config = dict(
    model='audio captioner',
    encoder_fused_qkv=False,
    decoder_norm='rmsnorm',
    decoder_inner_norm=False,
    decoder_tie_embeddings=True,
    momentum=0.95,
    steps=19600,
)
Rows from block 3 of the audio encoder of a small audio captioner, named by matrix and row number. Rows with one number belong to one neuron. Each number is 128 + 32 x the weight over its row's rms, rounded and kept within 0 to 255. All counts start at 0.
Before each neuron's rows are labels from the 100 clips, of 14976, where the neuron reaches its highest value: "loudest band" is the band of the loudest frequency at the time of the peak; "responds to" is what is common among them. Only what is clearly more common there than usual is listed. The data: simulated sounds of rotating machines with and without faults.
# fc1: first MLP up (encoder.blocks.3.ff1.fc1.weight, 512x256), inputs 0-127
# fc2: first MLP down (encoder.blocks.3.ff1.fc2.weight, 256x512, transposed), outputs 0-127

loudest band: 2000 to 4000 Hz
responds to: speed: slow; compressor; quiet level
fc1.338 [170 171 167 142 110 158 116 136 139 128 154 104 190 106 111 105 155 205  87 109 106 165 158 164 133  77 149 189  58 122 116 134 139 137  94  90 155 119 169  45 239 179 101  60 116 144 147 119 142 139 147 161  73 137 167 135 162 131 151 187 114 156 162 144 160 130 113 171 134  90 184  59 154  99 111 160 145 125  76 118 131 118  86  94 160  98 113 129  91 108 115 125 129 102 135 161 136 129  84 199 139 111 143  81  82 102 149 120 136 164 167 104 113  56 160 176 128 114 139  91 103  73 102 158 147 142 129 107]
fc2.338 [120 132  76  41  94 126 133  67 146 136 151  95 127 122 134 102 198  79 177 114 173  95 110 116 147 159 100 151 125 135 137 114 129 114 155 168 117  94 132 102 123 179 139 168  77 114 166 153  90 101 167 198 108 115 115  99 141 163 168 111 127 143 102 163 146 145 126 152 141  89 159 152 152 133 148  68 148 151 173 101  95 131 139 123 129 154 148 122 123 125 148 106 123  85 109 157 155 205 125 134 182 127 153 130 131 144 116 143 115 134 156  74 147 137 107 106  62 134 146 105 175 128 143  57 170  83  72 151]

loudest band: 2000 to 4000 Hz
responds to: air leak; compressor; thin (high-pass)
fc1.117 [153 118 136  84 108 107 154 107 126 185 137 125 137 114 107 161 115  62 103  59 129 144  90 101 162 133 138 184 138 111 106 104 143 136  81 122 134 132 184 126 190 107 148 104 120 128 143  90 107 104 135 176 171 143 104 160 131  96 158 125 121  91 103 122 206 135 140  86 136 125 129  50 148 141 138  76  81 143 134 139  69 115 103 114  79 154  73 117 131  77 171 127  93 163 110 103 131 131 140 150  73 183 150 101 125 141 169  91  92 118  99 117 116 123 122 102 173 111 196 131 132 160  85 197 123 159 164 109]
fc2.117 [101 181 119 156 146 145 178  97 103 124 105 156 140 112 101 120 146 203 140 131  92 136 110 159 103 126 164  80 144  99 151 127  81 156 138 137 148  67 121 122 146 128  91 104 107  86 141  88 161  70 153 140 130  68 116 147 133 130 145 116 134 164 101 140  76 129 123 113 127 147 121 124 119  54  78 143 171  78 107 144 135 115 160 143  79 109 172 142  75 110 178 181 174 104  93 105 119 107 111 107 173 109 153 105 152 160 142 127 201  47  70 157  74 184 143 130  71 159 112 160 117 150 180 139 168  86 150  93]

loudest band: 2000 to 4000 Hz
responds to: compressor; bearing knock; text has "thin"
fc1.286 [147 161 148 150 197 128 163 133  89  77 135 110 135 106  96 128  60 136 148 124 191 157 160  99 125 137 148 173 100  91 101 162 129  89 175 137 151 108 136 127 152  64 132  86  71 163 110 119 147 118 108 142 128 139 114  55  97 108 138 158 106 136 127 177 149 124 133  87 101 165 107 105 132 152 110 130 197 196  81  71 151 101  35 140  88 154 168 103  82 168 117 116  79  85 164 163 140 140 117 118 157 108  55  72 103 123 139 106 112 147 153  98  83 173  94 114 130  98  86 137 188 141 175 218 131 145  88 196]
fc2.286 [140 146  73 124 156 143 160 111 150 111 101 116 179 137 144 106  90  27 148 183 158  92 182  67 207 125  96 129 147 110 140  75 168  76 187 144 182  47 147 122 191 118 118 126 122 150 110 121 154 102  91  72 117 162 178 129 222 132 125 122 126  98 149 106 118  97 137  98 154 111 209 104 106 141 156 108 151 148 138 130 133 172 137 119 136 150 103 123 186 123  85 119 144 154 103 206 198 114 138 114 115  88 152 151  74 161 114 144 138 169  95 121  90  79 138 109 131 122 146 132 162 120 113 150 160 127  94 149]

loudest band: 2000 to 4000 Hz
responds to: clipping; text has "clipped"; thin (high-pass)
fc1.369 [109 123 115  92 116 158 120 119 141  87 144 113 131  87 191 125 140  83 174 175 165  95  60  81  79 146  95 153 133 147 145 136 118  47 132 139 153 130 148 139 105 121 123 178 148  48  92 112 159 106 112 147 161  94 147 150 134 113 107 130 161 151 151 135 146  94  84 127 147 183 124 151 123  87 123 151 111 143  87  86 152 174 131  97 149 160 159  68 146  68 155 203 149 130 148 101  54 148 117 197 165  74 124 170  87  95  66 132 124 160  62 140 121 132 122 115 166 111 115 133 123 103 130 232 153 132  73 118]
fc2.369 [108  87  67 136 130 123 141  60 119 140  68 121 152 135 111 100 160 158  95 118 150  99 159 163 123 164 103 143 116 157 173 186 129 158 143 140 104 113 129 159  62  95 132 150  65  62 184 110 185 151 122 151 141  82 142 101 122 173 131 168 143 105 177  85 106  83 156 167  99 139 184 158  88 124 107 141 134 100 147 154 127 170 116 132 140  89 126 140 154  49 112 144  84 112 130 170 111 124 126 158 124 156 157 155  91 129 131 165  98 177 121 143  92 168  90 142 143 181 130 144 180  93 138  87 125  73  84 102]

loudest band: 250 to 500 Hz
responds to: speed: fast; electric motor
fc1.180 [ 67 109 124 175 127 105 152 176 134 193 106  86  76  86  93 141 132 125 185 102 151 124  75 144 139 146 113  33 100 121  86 170 122 127  95 105 142 158 155 139 104 130 108 126 166 102  87 125 103 144 135 179 181 160 159 168 155 134 156 152 165 123 143  70 168 161 147 135 127 135 120 109 145 100 139 135 170  79 118 202 115  63 179  94 133 118 148 180 167 146 140 104 116 138 157 128  59 114 148 144 127 104 140 100  88 183  92 134 137 130  70  98 156  69 141 116 112 150 122 114 122 177 100 137  76 144 168 129]
fc2.180 [140  72 187 138  83 145 125 128  92 110  94  98 155 126 125 165 143  95 132  98 178 174 107  79 168  89 129 159 176 135 169  92 154 106 195 114  62 117 120  82 145 140 109 139 124 147 172 156 137 155 131 141 107 138  97 126 129  99 191 121 171 153 141 171 120 150 122 172 119 104  80 169  85 124  83  82 171 141 145 104 103 106 111 135  98  87 121 168 122 125  54 136 127 114 103 153 134 120 122 114 145 132  72 137 170 131 109 171 142 106 142 106 103 186 188 225 143 116  98 108  85 111 218 118 138  77 124 120]

loudest band: 500 to 1000 Hz
responds to: rattle; clipping; text has "clipped"
fc1.300 [170 114 107 165 122 127  92 176 107 147 178 169 151 170 135  87 193 103  92 105 159 103 139 183 108  91  66 185  78 106 167 116 137 197 103 154 136 146 146 133  99 168 145 160 136 179 149  74  67 203 101 147 141  94  97 205 148  92 119 171  67 119  56 100 125 129 140 142 127 158 148  84 163 181  77 144 120 124  94 133 154  98 125 155 183 153 146 147 130 141  84 112  72 162 143 121  93 129  97  94 113 102 121 115 111  92 111 165 147 124  88 147 141  94 107 104 138 136 105 145 111 117 130 106 192 107 120  92]
fc2.300 [151 110 190  61 128 135 140 128 160 115 119 138 116 150 131 114 189 101  92 159  99 107 166 100  91  80 159 127 126 135 165 124 132  89  77  78 137  94 145 117 110 142  72 188 113  86  83  84 140 143 151 100 120 126 112  86 134 111 122 141 158 156 106 108 102  72 172 117 171 128 114  89 167  96 116 131 195 144 137 150  67 135 124 105 104  80 147  68 176 198  61 134 153 164 124 113 132 108 132 113 117 148 124  72 151  85  73 117  96  72 121 123 126 141 123 127 117 153 114  99 166 105 185 110 149  71 117 142]

loudest band: 500 to 1000 Hz
responds to: gearbox; reverberation; text has "room"; text has "reverberant"
fc1.382 [112  53 125  66 128 104 107 111 121 137 143 118 165 153 106 102 108 135 129 111 150 133 124 118 112 123 100 171 109 192 124 155 101 101  88 185 109 118 136 102 168 144 152 176  83 129 173 142 129 143  91 103 121 102 101 128 119 120 133 155 143 130  83 164 155 103  96 172 187 144 113 106 129 101  68 155 130 163 159 137 101 139 127 159 100 164  92 138  91 144  97 123 150 191 125 113 201 127 121  96 154 152  92 122 124 131 132 106 185  60 147 107 106 148 112 161 179  60 161 119 139 123 102  81  86 170 168 156]
fc2.382 [105 114 145 135 141 149 180 128 153 147  91  94 176 195 122 147 100 136 124 122 158 146 128 120  89  58 100 100 124 218 117 181 178 178  95 125 157  76  74 116 129 170 136 106 120 148 133 154 130  76 155 150 109 141 136 160 139  72 108 132 116 126 111 141 122 126  90 144  78 137 138  92 123 123 110  94 128 149 118 129 109  92 152 112 133 104 178 185 123 181 176 144 113 103 142 138 172 132 206  93 131 108 166 106 133 144  86 149 112  96  89 121 102 123 105 172 111  89 135 138  56 116 105 125  58 175 101  86]

loudest band: 500 to 1000 Hz
responds to: clipping; text has "clipped"; gearbox
fc1.214 [125 134 131 103 172  76 126 135  39 129 123 148 130 133 106 147 181  65 110 101 100 134 132 120 112 110 115 107 140 182 108 124 148 132 134 142 156 140 126 176  63 128 144 193 152 130 144 168 100 122 122 129 151 114 132 126 169 120 108  95 174 145 139  97 117 109 166 157 109 162 198  89 153 131  74 165 122 123 134 132 165  81 107 119 153 170 153 167 165 174 217  92 127  97 129  79 144  78 166 161 181 169 115  37 154 122 134 105 154 104 132 124 114 172 143 109 117 124 139 147 120 129 139 155 195 142 124 124]
fc2.214 [122 122 128 162 129 102 141 138  85 154 107 139 101  90 180 144  92 139 150 171 153 124 121 130 153 143 145 127 128  81 132 141 109 184 104  85 121 132 101 112  78 177  60 159 125 162 110 173 117 163 164 126 160 165 139 101 100 125  99  98 104  64 179 133 120 172 115 146 163 205 116 188 163 110  78 161 105  97 129 140  90 129 141  97 173  68  63 113 100 129 155 127 128  96 109 144 163 185 189 114 144 153  49 179 144 120 130  96  94 125 180 123 165 115 140  58 113  93 141 102 101 147 122  51  51 153 129 141]

loudest band: 500 to 1000 Hz
responds to: state: faulty; rattle
fc1.29 [108 154 174 179 118  98 129 203 136  99  94  83 135 146  93 124 178  66  49 151 177 153 145 152 151 174  91 105 110 179 185 142  99  76  89 108  51 143 123 128  76 103 146 127 141 119 156 108 122 111 110  88 154 172 150 182 140  82 211 115 151 127 168 117 121 112 103 128 129 127 129 142 135 159 133 147  98 113 131 122 114 121  80 212 183 195 138 159 111  92 105 170  98 109 158 149  73 132 149 181 178 106  70  95 120  69 144  97  60 128 171 122 147 164 123 147 167  95 121 117 146 139 108 116 147 157 117  90]
fc2.29 [ 81 145 116 153 138 154 125 145 115  84 120 103 114 130 129 136 161 127 184 133 135 104 167 122 149 179 163 129 173 172 143 134 131 199  71 129 157 123 136  23  95 121 118 125 111 162  88 128 140 183 127 149 133 137 167  67 111  72 191 151 173 128  48  89 129 119 140 106  91 100  95 110  63 176 180 101 173 138  86  77 165 118 108 111 184 130 156 157 113  14 137  95  84 166 115  90 101 104 171 146 101 132  62 131 111  87 109 130 153 132  90  90 135 108 163  77 143 148 166 191 108 125 116 146 114 161 156 131]

loudest band: 500 to 1000 Hz
responds to: rattle; pump
fc1.143 [ 76  91  93 139 149  85 111  87 151 145 112  66 127  54 198 104 159 106 102 191 190 100 118 131 139 163 165 156 113 103  94 113 185 111 155 143  73 138 145 103 123 172  76 166 129  88 113 121 101 164 129 157 114 100 150 144 180 100 160 109 141 133 171 144 121 135 136 164 102 102  99 129  95  99 116 171  76 107 173  65  82 126 183 107 102 106 160 162 116  98 152 106 124 120  79 124 122 138 113 163 166 192  98  95 127 144 135  69 112 129  41 111 139 144 136 131 126  76 156  67 152 147  93 117 142 151 150 139]
fc2.143 [196 113 138 149 110 204  82 119 196 140 130 165 130 121 136 129 104 112  99 110 150 150 206 125 153 115 134 147 147 134 126 162 120 121 129 130 134 104  60  89 189 133 124 155 205 121 154 130 127 157  84  67 165 134 120  97 124  97 129 170  88  75 130 160 108 145 106 119 149 145  82 121 134  88 110 111 147 123 153  85 122 219  70 145  93  46 104 131 125 131 176 128 171  76 132 147 137 162 162  78 140  78 109 151 140 153 102 149 118 169 201 124  87 142 136 133 105 186 117  89 104 165 162 124 142  95 143  88]

loudest band: 500 to 1000 Hz
responds to: speed: fast; pump; thin (high-pass)
fc1.231 [124 137 131  73 160 124 150 108 132 154  68 153 124 117 130 174 162 129 161 151 147 170 206 121 118 133 171  97  86 150 119 130 107 119 110 141 131  97 112 153 142  86 150 172 159 107 163 169 177 146 107 102 116 125 136 138 164 151 128 105 114 138 129 133 139 109  90 118 108 122 144 125  75  56  97 120 172 124 127 115 130 177 150 145  73 131 161 126 164 124 140 115 114 102 132 138 133 173  86 102 120 120  90 199  94 191 176  63  54  94 138  65 175  98 146 182 180  92  90 201 109 116 112 152 113 120 116 147]
fc2.231 [109 104 100 110 107 158 203 107 161 114 115 103 162 106  98 108 165 124 180 109 142 118 134 127 123  97 114 166  99 135  94 126 136 165 178  71  86 135 168 115 131  96 116  57 109 131  99 153 135  93 148 167 144 133 131  96  53 108 101  89 147 105 117 123 105 103 169 104 141 136 127 130 143 169 123 143 159 137 125 132 126  76 161 108 139 138 107 162 102  66 120 138 178 128 148 152 196 151 116 101 131 111 145 156 160 211 101 168 143  95 163 127  82  59 138 113 130 102  66  89 145 114 222  94 137 139 162 158]